config.yaml
dataset: "single notes of 20 synthesised instruments"
weight_standardization: false
depths: [5, 5, 5]
wave_strides: [5, 2, 2, 2, 2, 2]
widths: [128, 160, 200]
init: "torch_default"
nesterov: true
batch_size: 64
Rows from block 4, named by matrix and row number. Each number is 128 + 24 x the weight over the matrix's rms, rounded and kept within 0 to 255. All counts start at 0. Numbers have three digits each.
# convs0: expand pointwise conv (model.blocks.4.convs.0.weight, 512x128x1), inputs 32-63
convs0.63:137124137116139132132128130123135132112139132140122114120134120123119119116118129119126128113114
convs0.64:103169117131151095106113130170105132119134119148137155105130131090118133148149099127121119130110
convs0.65:159168103135058165086115143159121116121149138112116144132117104118123145122088098113099125169132
convs0.66:120095083133108150123080159116082117094080086107126158123125114128137140162123103164090107091121
convs0.67:125074104122108117119153181149176144187151138092098154137206148092112158085126156079088147081138
convs0.68:169111102100138128110121152133140118089095099100153100155078175124197151086153125112123118132137
convs0.69:106072196115160127161207127235147162096069145127123085134145103095149131051160064184141122105158
convs0.70:128123128121123130118128126124128131125134126130130124129127123130122119130127141125133128129133
convs0.71:131129129132126126130135131124132124129126138127129124121129125134130131127121118125121136130118
convs0.72:121161211202127144126160127070083172198081208160068149149106115098205132145097141128125143055185
convs0.73:129117116123115123109122112114117143119107126170138142122115106144131131113143133133149115125113
convs0.74:124138122121129126131132130126138119138135145131126130111119123134126126111119131121110129132135
convs0.75:144101069105101080142132112180140128130111097142141112125148117120132149124141098122134137112105
convs0.76:110114128142143124101124175091140109144132114134135149153118118124133163121131132120135119131123
convs0.77:157087172077099122107114118140147085118140114123115134063143101086092082130090155144103136122093
convs0.78:130123125130125124125129126120121133127126137135128133122128127132124131127120120125126131139128
convs0.79:128136138118111138110143114119136121129110136129136118120128135142127116126105151139114141143130
convs0.80:107134095110132164095198096145086104159121087093102101134125126135078158077133114155121167127124
convs0.81:108147095126119134110111107118121132123115122150112107127115133115122143113109145109104143102128
convs0.82:131121120137127127126137127124125126131125132126129133125125126135129129133129129123128134130125
convs0.83:131097129122101118118143126107128107150097163153149104125094125139129124162132095142051154151133
convs0.84:129117125130130124123131124126137127133122138128130131122123118128126130133126126127130138126127
convs0.85:152091166193087205077086136141095111191103103143087100113128171098130221076169157140085069116093
convs0.86:122146111137140130129154126140107097094102113126149135105138122146147121103145165118142121130119
convs0.87:075091115161147123147157134143056104106187168170068189129130215164086193106136101146151051140161
convs0.88:124128131128125118123135128122130124124120134136126129120129114129128131122117121129125137127119
convs0.89:122142035110112129147149141104127147112110134146166114121104147149206108095123152205120133129150
convs0.90:111096167163123131135122142106133108085134140168098110104130137112143106137117117132118116138131
convs0.91:071187094100133144112112151120165147196098078089151200187184158149134195087182074086127177209177
convs0.92:122120114139125119107132115143129150135122129092119124139114142127112112133117123132123138128133
convs0.93:125128132127125125127140127117133126130122131135131132119121121132117120133121125128131134123126
convs0.94:181132172122158138165155141077136094094102176088105147168102134117106186159151118099145168116135
convs0.95:164158100075091153067130054048115148104136133088118061141136089109131111184196178171231108134051
convs0.96:149128129144128149120111149125123123135102121144128116124128120135146131117150111134127153124130
convs0.97:079085144152135116155089101085107168093149112082144124094137162073122139081111100136163170125151
convs0.98:108165105147137142122074021143181109155099126134168159074117130091110120179142115139102075144187
convs0.99:123133131136134127127137124125137128139123146127132138133126107129130132120119118135137151125131
convs0.100:139119130116133122117129113133118139119124116126124128121123121129125138129131124108124130123112
convs0.101:136164079113095110031142125121166137121106118179136241122179129189114084091092169076107081105130
convs0.102:127116126137127095125132153106150139111120148103119107149128134140126116133138141106139120122137
convs0.103:126126132132131125128136129125126122137130127123129129126130118128130125136125124121114125126127
convs0.104:124126127110132124120137105127110126129123098134128119130123098119131146122137125153123095147189
convs0.105:107185133142146125132097119099135110138083094124144147158116115126090198169135153108130133103144
convs0.106:108140029140088140141134146163118110165130135126187113159088096122170087159038151129121113070112
convs0.107:137146151190122109101180150118102063102089099153109153180126090114065142117138154142096105113137
convs0.108:155112164163140155130120122148130161131138109148128119101150111125149113140107125111149137141120
convs0.109:130126125131130122121122129122123126128128136130129132122127126127128135129125121126125137123118
convs0.110:126126128131132123124128124116132134133117130133127128121128129131122131134131132121132127127124
convs0.111:131130123129131140123145121117112125138132115145132129132128128118139127126124119117126134120129
convs0.112:133124121130130122126127121131132136131128129138121126126128128134127131121124134124127133130130
convs0.113:177139130076138127099111107155143178077100155155142115103157128141128114129194170198149132172131
convs0.114:169115124131130172131134152116137157148112126118117121104149148108120116065135127094119100141095
convs0.115:156167174138135087161150132084122161111142165147140143167124120139161123177090119149082131125091
convs0.116:103184144120089133083064127140101138135099188134095150080117119162135111090094105113144100157130
convs0.117:130116131135133128122135121123130133135122137133131130120128124139125119126120122124126133127125
convs0.118:127094132125093167184121074174125125143120089174102122112114154108086132157116088081138141167128
convs0.119:150116118150137131119138117142116140136119125118118124132131130123144126129127112140091133141130
convs0.120:109147107172121141127150094109120109176098176115083086113099110094095147174121109153128087098145
convs0.121:199104230123127183115099074135065158076115138149087162118120117116147051150108092141169163108181
convs0.122:132139148135128117157117118133122152130116131118097134115144122108096131121120115119134112146143
convs0.123:133126126122127122129130122124131131125128130128129125127129123131126126130126127127124131127123
convs0.124:119139131147127137126129147120130129131122139119128131140128133130135140113133128126127121122135
convs0.125:092133152173194121099053129091106142115158132103099123141108073148129172138175097100137110066072
convs0.126:116164156111141130099121144085117161102123127101136129144107091131116131142175147093141111109149
convs0.127:132124124126130124125132132128129128127121131130124128127123123129126127131130128122127137130130
convs0.128:117124134116132172124128111137130137137160096117149106097177124190137120118171104125135132148094
convs0.129:108100152155099105089098178079154118141103073160049165085197176098102098095089097096121054121170
convs0.130:167140102136132119135146134167147112119104106084129146098151171139136122131126123122127160118115
convs0.131:131129119129122127123142117120113129135130124136130130130132129140119128127138139111118134127126
convs0.132:126133115113130140112142122130136139115129129129138126126134128129127118119127123127125126135130
convs0.133:128129122124130126122126122126123128125128124134128129131125123126125127125133131127130127131127
convs0.134:129130153131128115112131118121126125131127145126126137136151125112131123108124122131123126139122
convs0.135:103139134098115124167109124135121123164134128139146131126143127148117118127147120139148125133123
convs0.136:105085084131095070041130158121172088217116063106129140121138085150121102094060071106135163095112
convs0.137:122126130127127129133128127123126132137127127133129125127130126136125125131128133122125130128126
convs0.138:131123125132132135125131122122136131131120126126124128124123127128131133124127129130127127126131
convs0.139:142120133116125127122114126123129116125118138140120131124114132116121130121122128129129114134131
convs0.140:126126123124130127125128125129135123133126131136126128129126128132124129130122129127127124124132
convs0.141:118121136162116142085119082156122128069141143099124112140088110093137127173083115101124135105150
convs0.142:139152140131122139141157130126148130177122126154099116132142124147125143132136129114141131132123
convs0.143:129124124128130126128131128131126130136132134129132126125130125130124131128123130126127132128123
convs0.144:201205151078162128123125120154096140175159104143124151225119126135101147103165132148098107165215
convs0.145:102122095157142180125139152101157125154120139105141140152096115139116147116130124139142101117112
convs0.146:149119135129116115132121110131124119133130122124134126145124134144123152117137113105129107123140
convs0.147:156099095143157109122159105075148148099130159143074122120115038069165094120158192127142072100102
convs0.148:098169154095112093136131225188143108092146185098140134115122106099148164158123121104171118128062
convs0.149:110156143105131133067092155151083122075114088192148102107097089135149146088167148092125187189150
convs0.150:127134159179166171115097086166084133072132121137166144120078132162165147034199151155077114091073
convs0.151:124127126126130128128127129123132124134130129132123128126126124136133128129130126129128127130126
convs0.152:127130130125131123124126130122135127130130129130125131131129125130129128123126124129130130130127
convs0.153:139095123150131129158043157115150112087203114035107062160114147067156117079118133124159155125166
convs0.154:117134170060160207121113052095186198109138114095184255091127188121135134137107112098229227051180
convs0.155:128123128127127125132127127123126132134125125136132129126134123134123123135122132125122130120134
convs0.156:060157127078124125162115144106141142073110163188171138184170183143124149149138108113065154098153
convs0.157:121089133103123104099142138119122147157112167100146103135110097132113119135096124136110125139149
convs0.158:142181132158154153056105107090090140091124125168092137154080101097110079065134059120228115074154
convs0.159:092157085076149096155080111206116096154150156160088114104194136116177189142072121130160089121126
convs0.160:109121121130190128110104086156079081139131115057129106143137135138071126183172148106137111125102
convs0.161:114104117089087115116124120133099133154148113194162156103103114122119163159128095117144110134151
convs0.162:125125127122129127131133126127131124134126122131127132124128132137121127128126131125126126127128
convs0.163:074143149095113121164165175145133117121163104135092139141128103189112148100109083094158129152122
convs0.164:178119139169163083105115157132130078128191195105122107064134122154153151066097078107126176130102
convs0.165:120123122126117132131127135123125108143130125114122124122120132132131128134123128129124113126127
convs0.166:167082100142100078091128108123127118135106107123117122147158151121132156141102108112108140129123
convs0.167:163206153129125185145076115255145125155134152165147135071114072086137140063093104127126156213116
convs0.168:096097093142118130145161116105108101098134136125182180085113118115114152160108146132124112093113
convs0.169:111123128127134135128123117120121130129123148124133116129128128127144126126125129122120131125127
convs0.170:107132120123122130149117151144128112149115138171150151135110082169179113121068147098132104108144
convs0.171:164138080154124115196144104105168135165137157111120160103087123118107133112102159142155183155213
convs0.172:125124131124130126131131127123130122128128125138129134132129124131125129130122128124130128128129
convs0.173:124127152157122098130073171157152146131119115171134136098122124138105132089089113132132133098163
convs0.174:120169100121155163086151095151115134146119118161107099139160105094083092126132170124108080150104
convs0.175:147121151119130094105144152098142131094138142145118140118088098153147118114140108155124097181073
convs0.176:127148113137136070102126143118138179136147219133134169091144143155124124114165164133120122165137
convs0.177:128095099135097087145162145150106112110139162138179098096096081132105127113140173176106115115168
convs0.178:127123130134131132122129127121129125130126122129128123131138126133123123126129132127125127121130
convs0.179:121140136121157100149165138103095136182114139115135090124166105118161129158114122092116141105120
convs0.180:179118139107150135132146141107087109106132113115152119133124126090108115085127133122124160098195
convs0.181:141110130121128126104149114123124141155102142136080134122091142168114122119109104137116161136098
convs0.182:155120132133128139129108128106107147125134120129130089103173092158112123146134093124136114112137
convs0.183:120128120134119127121127122128128135130124124132132134116131130131128129121119132128127125127136
convs0.184:078156091114153101108146167130078104177086181238168168171158111136153144110172155175130206081108
convs0.185:122100081157174146175162139149159120132118087084097100143147117103174058108116148046113163091094
convs0.186:149138164105143073125124087120127129130153171133141167152112092116104132116153150120135150110139
convs0.187:000076173128119153115151135083093086193127164060176138133108091121075081081101212163115183014120
convs0.188:085145162160122175147122100116130143121111094132185122099146105129136104196104147099145107101122
convs0.189:115116122138119141170117114135098097116125114153111167121125134110136106107111119162139106152158
convs0.190:126118113123136138131135127142118123118128137123137126139127124139136133123116117139132112124121
convs0.191:126067133143112146114111152067127110110129108148094112118138161120117152117101100125127108129176
convs0.192:128129125123127132127132125125132130126122127130130136124125130133132128127125130122128128134122
convs0.193:136130124127124129137122128119123132121124130132128124130127132134120129133129125133132129132123
convs0.194:138173182096103108124159134118179129134122172103138104130104159122149148123135144148087112145112
convs0.195:119194151134074145149065144075080153113107137148159147146094104157141107041088149145154087167124
convs0.196:121209121179119147144209140130105160106121223173137177168142155145185079145099155216114106098151
convs0.197:141099149121145160150040061140142170114130137087167103160103106124090137132105138145079169133147
convs0.198:113117132129140130121120136109122116137113137122130124126124142126128119122134123111122122132138
convs0.199:124079135131116106072088171173154128177097126145124122161105094152101107148133147074093193112087
convs0.200:131125123131125128124131129123130124132129130130127129130127125129132125127129128127127132128123
convs0.201:090109158086255157150096088106108078215098114078173105071131146118107123185111100187072119132156
convs0.202:127132128124120122120106118119126145131133116139116133115128127118128124119141116125130119135123
convs0.203:122126126130131128127131122125130132130130132127126125121126126133124126128127128123125131127122
convs0.204:120143144104125126144132106142131138156132176137136148104125107146142114113153120127108112134112
convs0.205:122131127128127128121132122121129127132128125129126133128136125127124130128128123130124127130131
convs0.206:130152123161153085061125117086109123069046175061116156174109145113082073160146194202060171194091
convs0.207:079160122123081159123128137119141165127122127156124038110147124104146142062165129149105147140163
convs0.208:076110107132139150117157150118114125151085125116124127136114144147123128128128122133115118126121
convs0.209:091107142130115143130127131117099109149126117125119163118098133162102092120108151131126099127092
convs0.210:127106144119109108109132146115124116117145112156091120086105123116105144113128161129152112129151
convs0.211:128123135122130128125135132124123131131130135132127129125129126134122138128129132128122124128121
convs0.212:119131120174119169102144082123099120119139143059130153155161125175099119075126104107149077106099
convs0.213:133118119122127112127132131120115125132131118135126130126138139142144123118115126117125120129118
convs0.214:157093188128156162170124096083142076129130102188190102170113136137110144089135094150074122140211
convs0.215:118113111112126191152113149114130114154105109134109118130109115136124089177161104124083131127102
convs0.216:120127120123128125132129130120130128129128121139132136132130126136130126125131128126126130131129
convs0.217:103128165132124177106127142140142146138126166151147127150113126156148136099153104123155082098109
convs0.218:086097113142151150143096182136126133135115121154112185101120164095153100150108077100089159170106
convs0.219:131134128107122149111124142108143101100146137117111110140119117173122142111121121107114137118119
convs0.220:186119119123158117228070075156099152104141147141115089141102154125148192094128107100170120121139
convs0.221:125126134135138138152107132124123119119136109146113124111145117145127111139129116133119128134151
convs0.222:126121122126123130131132130118123126140130130138134124123133123135128128127120128126125130126124
convs0.223:133119130134121122129125114127133136146129131134127130132130129135146125131123139117127129129126
convs0.224:145185090151158087121170189133114102044082172146200096199120091162161142201119209113188137150117
convs0.225:138128128141127115121133119125121124133122119134128122128135123123117124117127131147126127108129
convs0.226:119080159181096063164165164200113103144127103168122159088082144103155123153124159071119067113142
convs0.227:094114116098095132082158107129096100073155109133109088096124128117113111135108154147127100088133
convs0.228:135100132076133186131162100145171215181084117107166105085164090118149104137083112136167092143117
convs0.229:178099026136083165155124121088080154177073120095107160145148048073102173144177111188133110114146
convs0.230:114116103130143091139070074098095174075090094102128145069101145114172143143135140175141077044137
convs0.231:121127124127133122127128115129133126132122128138134144132124136133125123127138132118131124143122
convs0.232:094099127107087123108103078117137113154153130116063113110151162112114108103104158103143127173144
convs0.233:115128105118117104114119104138131138125096156162128134156134150133157102121134127173151136112114
convs0.234:111122138094149092133100133129104131159116149108151151118148126140099150072105169135148128111139
convs0.235:151133106137136124134116142123123118097125138126113148114157108127119132112128132128117149128148
convs0.236:102248149183091119134170097173143079084118109105047065066107136189114132124137139141147160109153
convs0.237:125127123127132133130129128126131125128125125131125132132126127126128131129129131131127129130124
convs0.238:107156149135090114135114098099108082115154136122168166102163129119133123140141153143196107089200
convs0.239:134132128131123122135138120124121132136122140133139126120121131140128126110117128125130122122133
convs0.240:131135125129124115128114124112122116141138130123130146128125136135113131134139124113121115121121
convs0.241:145127133125125127122107138147129120118114118120161166136115126138130110104115115122128118133137
convs0.242:123133124131120126122139126118128137129122133125124127124124129130126125133120126134125121128122
convs0.243:147153109091165154124145172135127138081065125109104127176051103125122071142133173131118122136139
convs0.244:112122148119124096132134116130117127121120139136123154121132129127131134163140123127137118151107
convs0.245:121119111110123126119104137120106102122101118134111149128123122119111148114094107142126110134138
convs0.246:164195079064106123116113118203131138073120131071114130128150146148073092167197101151140160165128
convs0.247:129125126124127127132129126128126129132129126131130126123127131128131128124123132129129129124129
convs0.248:134126103080127087121150111084074118096094046072119140120078140162157130121140110107097114135207
convs0.249:117156068080154195115116090164081090102162130105112140132105152158158099183141136041115102131064
convs0.250:090209162225085146135123152222122042151154206093070134126176117117140197121047057102103180127083
convs0.251:145123143154174200117149152104128126126125134062152078180110137158129087136152044151120080146128
convs0.252:124127129128126126132131128122127131136125128135127126125130123134131131127129130125123131132129
convs0.253:148110098153123123044107156126163097082141135132079131150124065187146122103082140188092100120154
convs0.254:094075097139099204101169093145149111146116095130136113049196124119137146104129133142148182105116
convs0.255:162102126139116124115132138120116130122138132119094118129119127142131130109118133116130132150147
convs0.256:115180119120160107171149043153126205116135152103156101120124063146135138141092135133076143130114
convs0.257:017166079181080148038121183126118104087173195033162098167088096111093138068038169174182240195112
convs0.258:128126129127124125130126133127129124126130130129127128130126127128127129125126124127128126125131
convs0.259:134129128125127126129132124135133130128122134125132125128125124129127126126124124133127130124132
convs0.260:148097223126200124107052128073067126137085197133093040071099104141212085139129203157119152127109
convs0.261:154113122090095137112092130131168096085102144128131146099172104169108093138095133117085126156119
convs0.262:187255070252103141127074041112061241076086148166077113124125071141096162118211174066163137137117
convs0.263:138078110084075196062067179166166161158124137113255085117111132113117187117157075122001143150173
convs0.264:146144124121104094089100145134122167124133093146127126112147133133108144107108133168156125117126
convs0.265:102135101141121130110077148229155100130123135129093120118117085151125091160093115117142126150150
convs0.266:081097109135129126089182151115146139123124189073144127127132154067129179210060097076194138078135
convs0.267:155140121129146099082135105104102153119108138127104134122119135118124116147149136139134157130135
convs0.268:121068140186095153127161113113011113135114131112183108184123196105147154125094153119073096129118
convs0.269:163123107140098155174115148109245131185159134151103136070131182150124095136154096049096188152143
convs0.270:099091160158102067139118131143130157145097102116098084109131170124111129127138132141095131137122
convs0.271:132126134119128120124120138128125127135116115133123125128128119149143125124132126113132136129139
convs0.272:140071123139132101119115086163109157151145140130130112087130100105094095124108137128110198113097
convs0.273:148121122135128120119124132118136119129133128131126128128126119125124119132132121130137123123128
convs0.274:136123126126135127124130127127130125126131126125133135129134127131131131133124124130130124132129
convs0.275:155197137169116159099144145119127174147124154179082140074141096113133120131103157167183102152109
convs0.276:165121122135129108121132159148147106146105122141140136149113132141155105141102120131130155118116
convs0.277:131130131129133128122130127127127130128124133129126131127128125135131124125129132133135133133128
convs0.278:084111161136104103097126107122072108198100115153192117146135090173108098158141116124124145138140
convs0.279:141126114162093136155100126136161146120159136133112170136093154156144137151106078170114145155082
convs0.280:117107137137117132128134139141129136106113115134144152143112120121129125126111132139136116139137
convs0.281:118166094140157099116111133111119153126129125161157113103169115099096107124135117127119089097096
convs0.282:123127150144124104105115155122134142132139125126141111118139125131134120114136126134120136135117
convs0.283:124132123133130126124130127121135126122129127124128124126131122130127126124125129128125131126123
convs0.284:130126128141126127134117127133132119139122133146127126123123127144131138132132130123133134130132
convs0.285:126130127129126126129130118131136127132123132133119124124132124125132130130123123122131114133120
convs0.286:129122147115143128115141107162121129134135113097126147133111134126133113112105141114134163115135
convs0.287:118108149177091078090172126126162171078160145122132103130113146128119120102169083147121148118152
convs0.288:128134136113124126130143139134141123146137133133112127120125123129118133123132117119128139121133
convs0.289:132133100119075083125159131149135171160143138147151149115152142085087089101159081119136140104130
convs0.290:142139133112150093116132111171127116129173141069104126156118086147083147175123138140144168143104
convs0.291:196094163167180143099133147142145177090149138089089112186123142086116104056072091173112157198063
convs0.292:149129146140146136114124150179127129125100136098106087174129132134144121143150094088122154144151
convs0.293:208080223174123171144110082116171150172114157066065145096160075107092175132130194096092113126160
convs0.294:149122115142137100127111126127142133151143139146084135083110159133135130125123120147135114123105
convs0.295:116122121127123124124141117129109126137128140100123125133123112129126128146127124125124122131146
convs0.296:128125133127124129130129126133125126124122127131126131127129127132132131125124128127130129129128
convs0.297:151140157140118113169117107124107139119115109152129122124150125120119130118139124115097125121136
convs0.298:132124127133126127126133134129123127131121131131128134128126130131134128132130130126126127131127
convs0.299:129118128135121134128152123129144121124136131129131131137128121128129128129120124117137119120125
convs0.300:131128127126124125129131130128128132129123130131125127122130128127132129133125128129124135131126
convs0.301:135125125130120099115121118128149123156128147141128128154111148140116110126131137135138131129125
convs0.302:050100123180161141089164155255187084048096069094129126099153096102147100149030070137105090118120
convs0.303:234116179079127117141096130122166130095134117107091131122145147100105087113097142070101101160098
convs0.304:099121112134127160100129144155101160080136139126170140053117105121122135103147147132147105130153
convs0.305:130132122134128126130132127130133123129128131128132128125120124134136131133124122131129129126133
convs0.306:131114131117127142117121138119135132132107144133128109129139122123133130133126127118116126128113
convs0.307:128129126128129129129127127127123129126126128132129127124132127131128132132125130125129124127130
convs0.308:133139118125116124134143128132126143122112130135123136135122130133126121124123115129126139130122
convs0.309:145135094090115105114125111149136129098115127130095125129125102147131145108069108119144118180099
convs0.310:108122150088131125117103133074138102136118119146171072119098110187058126159165126144121123157102
convs0.311:128097108141135115127108111161150098141104106144147136118145147108136105151059150156143175078095
convs0.312:170108091130173080146161076115109139124154139114146144088116109196107082084100160159150086126183
convs0.313:109141135133125119124144136119133137134125140141131137143127133114137124122122122132135134113126
convs0.314:151135094144103152242108138123126080161112109092181117094086094075104184065113077099152142078231
convs0.315:126126121126134126121135135127114125122121137124123132131111127138126125138131130128126131124119
convs0.316:110169116108112142111168094133136128128143137105125159113131126135152108195121149153132167135099
convs0.317:119095128188118095105114181112142088159104127183093132149119136131152091115111164121108156106140
convs0.318:126124128136132111126141125128131128129132137129135122147121120120125132123121126139121127113129
convs0.319:127129132128130124128125126126126123127130128126133128129133127124126133134126126124129126128126
convs0.320:095131084155093059114120183122140140151122151104151165045099122210113132132100177095215022067137
convs0.321:148115152152142162097178088139181143131138177150132064081128116147176104090169163105058059095132
convs0.322:122128126130128125125129126128123128124125135127125130124123125132130121135129130128127129124122
convs0.323:140076094134078210113165135088136139113113111078162143098114127140121103081152177096138065180116
convs0.324:095157158146179148106108154129098192103132134214158107082147165146110132135093112032168148163100
convs0.325:138129120138126112121131135101139118126123124136122115128129124135125119130131133129121135130131
convs0.326:101112117124114129114105131124108122119155117157120126125145137128125127125117132111104158147126
convs0.327:130131134123117090123135126113127124106167140136121127119118108170132136122142122131156120089106
convs0.328:121152114076202110099125162135157120139110141128132110184133126137118125133115140098108049163151
convs0.329:144141146158148151143153128099176140131123134133125139133144165129109077150104126115182079127115
convs0.330:132125129133129122126131134125126129127126131131127131127124127128133124129123129124127130128133
convs0.331:151091128173093098064220242101096139106119106201112099102107104104106094074140129157134096154106
convs0.332:140126126127122130116130142132135125131116132117127153130118128137129129132132132122133123113128
convs0.333:128128128134126141134129123131128139133124123123127127121127131124133119129124124130124132124121
convs0.334:125144119146124125133143125136129133132127138143133126130123127124131124123138116122128133127137
convs0.335:130125132130128126130127129129135125128126132126127127132125130126129126129124132131130131130126
convs0.336:132070169132084133120129148111138145109052124120098082123132107065122149133138088119178176081106
convs0.337:160130134143135126148116137149120125119117128132100108148140141141140142122144117136136130161130
convs0.338:118132109142138125143094136155074133184120099077229117128103136159154119106098159121097128176104
convs0.339:110135143137129119144133139117121130118116118114140132136128129129111123153129126124135113131118
convs0.340:123138103146128128131127113146132121123146135129133113118127112129117117143128108157141125121126
convs0.341:129128125127132126124127133133124125125124130127124133127129124130127125128127127126125127128132
convs0.342:116124129129122118137125135118136121130138115139126131119134132132127144121129122111134125129123
convs0.343:117115122122135135105126098160139119124140137106130154125113139140122137133116107122132126116119
convs0.344:139130116141118111118118107136143135103139115151144177141106149149108131160124118106135111148129
convs0.345:139132110089130163150150113139161114153125123130133086092119120130116103122142130118091115121161
convs0.346:143095102117143097127152138084157137138087112125151134131130093149143111114140132110132106139118
convs0.347:100119118164118120122188134109202145048123166187186144155128131152107129059113101125189139165152
convs0.348:152102147146138138080174152127133116102126130082116155080106132147121121111125192170178118136120
convs0.349:141117146122121093137146156114124141125159133122088129085120128070130122137113092154132154113120
convs0.350:172179032101146138192083175115070090130154210160217103101060172081197081068160115060177097115170
convs0.351:120106146082116108124136125112130126107041133109126178151083115137177162068082108157149162120102
convs0.352:114128128143176117133164107161125182142153134101117102128087136133103117121119098128108117110113
convs0.353:129130130129130131125129129127128127129127128127127132130134129124130123127129123128128129122130
convs0.354:161147166090152185116144112096112143102152134133078062087210131078186113196137085137083170111086
convs0.355:152118143136057117115065121141081138155108073144118086200157151101145128160100162099146159113155
convs0.356:145103127107176146126108172125153169146126155127097111139109150203122143143083148152098155134152
convs0.357:129115129057092125148113172132100084128121154091144083115089140126104128101126092114160096141169
convs0.358:126111137130148117118119131124123115142130120134128126129136123149138135136134124118128138120128
convs0.359:136144143135113121127100159135159119076128144145188177083169156114146200147083138092168107095122
convs0.360:139171143083130148132135123140163144102159050147116110167133106105082105164146148112103175049136
convs0.361:129112109152123097108169108148193147126131147100134122069126108119124135126167120141137132085114
convs0.362:127122133133123119124129123131117132127127119128137121123120122157124127133124128129137141135115
convs0.363:119136112086116096088107170097144151137113042217151132154151086096112137126147096115146091124121
convs0.364:132116127130130131130139125128127131131124130128126132129130132127129128130126132124129121134122
convs0.365:076129117125133208106205097183148062108176077078137096117067150139182206149121107119189117126148
convs0.366:130122118140135117125121144116132124125128118137135127122125114123122111119122119129117126125120
convs0.367:129123123130126127124129132128133129123122127128126126124129122135128126126130126125130127127129
convs0.368:130127129127125125132131131126126127124122132131129126124127129131126131124122130132125131126125
convs0.369:137124136132120122128129136122122126125122130133119131127131122129131115137122121133130123141121
convs0.370:090165086095134128128172157088151117101188107140161106151079145194163179092178154172162153123063
convs0.371:137145169105103118118152144107159131101173134149128100111117124126135117103111133136114115132152
convs0.372:138139109118115134135135105130136143102133116135128135123122138134131129124131132116143118120131
convs0.373:103159136151109117132153140144124145130139114122136124134122124143155102116146112133121124116109
convs0.374:117127126125126130117128128131123134114122120128140130123131130133130124133131123125132131143127
convs0.375:121151133137151096159090102101133069111128144139105255078128127197087095141107114101158127132168
convs0.376:117107135087134141082135094127132109160087176160138145138115119154097129148183137101134150149159
convs0.377:110123117146128133114109142126110131090121144164091131148115140147109117146115130164106127113130
convs0.378:161087202113147098121155125132128168070189120148181133138087123156221054154140130080173139113144
convs0.379:131113119129108122126125130121126130135138119138117136116126124141124139123124131128135124133127
convs0.380:128132129131133124123128133127123126125127129127127126122127130129128128127127127123130129124124
convs0.381:131129131126130130127129125132125127127127127123128127129130129132132129128129125125133127128126
convs0.382:137138130132125120129120120137125121132118132138128115128138120141124136132130128136123123117120
convs0.383:133126127129132127127125129123128129131130133124127132127126126133130129129127126125125128130121
convs0.384:128124135127122114131148122123142137119132131128136108120124125139128137132125115130138112144116
convs0.385:100142126147147120121123113144150111135121146117145111134136115144140106133148139146109127122123
convs0.386:139133105111144168112097104112108116145146140168164135135083105153104137102095147120062131143141
convs0.387:129123119130131129137128138130126124127127129126141124129131125132134135125134125132127124139124
convs0.388:061122124115095117141164069090105160144130119108141150117121105136120038147171186153092063096073
convs0.389:127132129128132130123129124132124126134123132125131126124132123128132131132124125126128127129129
convs0.390:123132131119146129128130124130110127131122155113141122135126123125134117120131132149116118116116
convs0.391:122129126124130124124124128129124128126123124133128128126137125127128136134123125123132124134132
convs0.392:117145109117130145123154130113150151128109119167112136130144083147124100167100094142116098123133
convs0.393:116084137124110137148126094120133148094120113115139101099126140167163146143093109126111133157120
convs0.394:128147133129117176131135148125090157114057103170172176082255100165116088177063109177056195155132
convs0.395:132150133113137118129128127126123112117125142151131119128138097116128132149119131109133129151149
convs0.396:114121137105094137110136130122139126147111125148139143129108127123157144127162142131138168145126
convs0.397:128123124132128121124128131126126126130124127128129129126129124131124129125127128130134124126129
convs0.398:124127130132128126126133130130124126130126131127132126123127127124132124131121131126132130131126
convs0.399:142093119148133121107133105153144142086112100135138122117095131156124139148105155138150108116125
convs0.400:119136099142122131137101118147133123129136115153108151109119141152127150123130119129115127117122
convs0.401:048115207120126158143087150152192124134102146090139063114127122110142139068115135121170147206160
convs0.402:112117121125129114134130134115118135124130138114117131119120130131129133139125131112128129120116
convs0.403:126125117140127128132143123140147128135133124130129126117123129128137124125122131123125124128123